Rows from block 4 of the audio encoder of a small audio captioner, named by matrix and row number. Each number is 128 + 24 x the weight over its row's rms, rounded and kept within 0 to 255. All counts start at 0. Numbers have three digits each. After the name is the row's rms in percent of the matrix's.
After each channel's rows are labels from the 100 clips, of 14976, where the channel reaches its highest value: "responds to" is what is common among them; "loudest band" is the band of the loudest frequency at the time of the peak. Only what is clearly more common there than usual is listed. The data: notes from a synthesiser with random patches. In brackets: how many of the 100, against the usual share in percent.
# c30: last pointwise conv (encoder.blocks.4.c3.0.weight, 192x192x1), inputs 0-47

c30.131 094:177127151127108101115097074129137100118164077137089118166131157122094148148110097181104101170169130103154146100138083092101084150154104124078100
responds to: high-pass (67 vs 20.2); glide (59 vs 22.1); oscillator: harmonic FM (35 vs 9.9)
loudest band: 2000 to 4000 Hz (44 vs 4.8)

c30.60 107:149128113130163126093134121124076127056136097142106140124140130152128123128098164133097099123085127080127125102131150108136130078140098127162125
responds to: drive (75 vs 25.6); square (46 vs 10)
loudest band: 500 to 1000 Hz (41 vs 16.2)

c30.100 105:108125127139136134162117125123152140123086131122110162114106122122174148139127134107105086120150115094139148126118133113133151133112068129110099
responds to: bass register (91 vs 22.4); swell (83 vs 25.2); filter: low-pass (52 vs 19.8)
loudest band: 4000 to 8000 Hz (40 vs 20)

c30.14 105:152097145160160124123076114160114109153107130124101132087160121129121120114118128148073082133164106116167158146153140096114117135132117097094063
responds to: glide (57 vs 22.1); pad (55 vs 25.1); resonance (45 vs 14.7); oscillator: harmonic FM (33 vs 9.9)
loudest band: 1000 to 2000 Hz (56 vs 9.6)

c30.51 096:166125174149158139129167103152084142120147150160119121190076114143099180206112106136112118090179121110162188105167100130102177110169032142082124
responds to: resonance (66 vs 14.7); high-pass (66 vs 20.2); filter closing (43 vs 19.8)
loudest band: 4000 to 8000 Hz (80 vs 20)

c30.110 107:105174156160174195120099156144102111132086074182133188093110091083146105076141162136091093143101107126070111158085202122185136138129134117117096
responds to: swell (90 vs 25.2); inharmonic FM (39 vs 10.2)
loudest band: 4000 to 8000 Hz (97 vs 20)

c30.40 097:172150204157171108172144134131126135137128140158116143139103107102124128162097119158071122109125096085144200097160121078143175151191068116101061
responds to: high-pass (87 vs 20.2); resonance (64 vs 14.7); filter wobble (58 vs 20.1)
loudest band: 4000 to 8000 Hz (84 vs 20)

c30.109 096:113129206117150138145080109190033154143103151134174127117096128124139106117142222115137190109122119116127122089122130114104117140093112144161092
responds to: bass register (73 vs 22.4); filter: high-pass (54 vs 20.2); resonance (50 vs 14.7)
loudest band: 500 to 1000 Hz (48 vs 16.2); 250 to 500 Hz (34 vs 14.6)

c30.161 095:083127180149123098134066094186030099136128145105185088071147152143098043102158174100112151122153122103112100090163097122103108139076128113136105
responds to: glide (59 vs 22.1); resonance (44 vs 14.7); harmonic FM (40 vs 9.9)
loudest band: 500 to 1000 Hz (48 vs 16.2); 1000 to 2000 Hz (32 vs 9.6)

c30.56 103:035133144151194153146100130128135163118102137173136142073124111127144078122121112031129151126146111097146083104132149129124128100101142158163147
responds to: bass register (93 vs 22.4); gate (62 vs 24.5); oscillator: saw (31 vs 9.9)
loudest band: 4000 to 8000 Hz (66 vs 20)

c30.115 096:130097131105097081175110130117129113108156117094158100111119128136090094120121188125173207123099177199093116126143095154088089105127148153180151
responds to: drive (84 vs 25.6); resonance (34 vs 14.7)
loudest band: 250 to 500 Hz (41 vs 14.6); 500 to 1000 Hz (37 vs 16.2)

c30.176 091:098156057161073089168137161137205171132095152114156120165163093143128124112107187118086148117108110151125143212123125120121157110088188085179119
responds to: resonance (58 vs 14.7); high-pass (55 vs 20.2); hard sync (34 vs 9.6)
loudest band: 250 to 500 Hz (52 vs 14.6)

c30.118 094:110126122116135107130162099089136111091193101100131106122125135222113115130138154074157131124085187149156124127137142171101098062116138219115175
responds to: drive (87 vs 25.6); pluck (76 vs 25.1); narrow pulse (44 vs 9.9)
loudest band: 250 to 500 Hz (34 vs 14.6)

c30.169 107:137174145168140138100110079125102097126115060183130150127115126120184113125149106134089091119128104087124133102111121117182091116114140116111121
responds to: swell (86 vs 25.2); bass register (80 vs 22.4); filter: low-pass (50 vs 19.8)
loudest band: 4000 to 8000 Hz (98 vs 20)

c30.33 103:110140168158172118123135123162132115143131130147147131132137132143138110136149096082153147105135108105154128098159118158132144114134126173124119
responds to: bass register (93 vs 22.4); swell (89 vs 25.2); filter: low-pass (51 vs 19.8)
loudest band: 4000 to 8000 Hz (97 vs 20)

c30.90 094:114136149158163158093106156158156077176074125134164138067152127087135076086207134104157169151156125125131088112106165126115081192125150134124144
responds to: bass register (69 vs 22.4); harmonic FM (52 vs 9.9)
loudest band: 250 to 500 Hz (37 vs 14.6)

c30.185 100:133127137128126118113186125094112152087171166141120081134084099185096161183096127099094159122096144122159189103155084121103155082136080161147118
responds to: resonance (54 vs 14.7); high-pass (46 vs 20.2); filter closing (45 vs 19.8)
loudest band: 4000 to 8000 Hz (70 vs 20)

c30.88 105:125109129080151106123105093100121124131133147118153080109131131126111119121056177123119138119101124138136135160135092105081057130153105111148100
responds to: resonance (59 vs 14.7); band-pass (49 vs 20.2); filter: high-pass (46 vs 20.2)
loudest band: 500 to 1000 Hz (49 vs 16.2); 1000 to 2000 Hz (30 vs 9.6)

c30.183 105:135119148168155147102126139131099131129146115104097093123089158156090117176133143165115118163129145117132126062169133101123096140161099137143122
responds to: inharmonic FM (46 vs 10.2); glide (46 vs 22.1); oscillator: harmonic FM (30 vs 9.9)
loudest band: 1000 to 2000 Hz (39 vs 9.6); 2000 to 4000 Hz (30 vs 4.8)

c30.189 103:137101118132100097115155052101179108078130066141121124133132130142137161167107143166121112116101130119140149139139136106131117121118099135101129
responds to: swell (66 vs 25.2); triangle (31 vs 9.8)
loudest band: 4000 to 8000 Hz (86 vs 20)

c30.27 099:143115153138136107114122126142092108212136129141100129140151140166102125150170079121150118148168096062133123058131098116112130199128074138156124
responds to: glide (48 vs 22.1); high-pass (45 vs 20.2); oscillator: inharmonic FM (30 vs 10.2)
loudest band: 1000 to 2000 Hz (38 vs 9.6)

c30.188 100:150148159121135103162105113121151102121134138141036122122148106121113121178101050159092079112156098079136158089173085108129139135144057151094092
responds to: high-pass (75 vs 20.2); resonance (64 vs 14.7); filter motion: filter wobble (48 vs 20.1)
loudest band: 4000 to 8000 Hz (64 vs 20); 2000 to 4000 Hz (25 vs 4.8)

c30.113 104:076127110086144147129117108105165136096084098145139127088100108142161129128090116131151139086090101169123113157105156139139114120113139132115113
responds to: resonance (37 vs 14.7); saw (30 vs 9.9)
loudest band: 250 to 500 Hz (41 vs 14.6)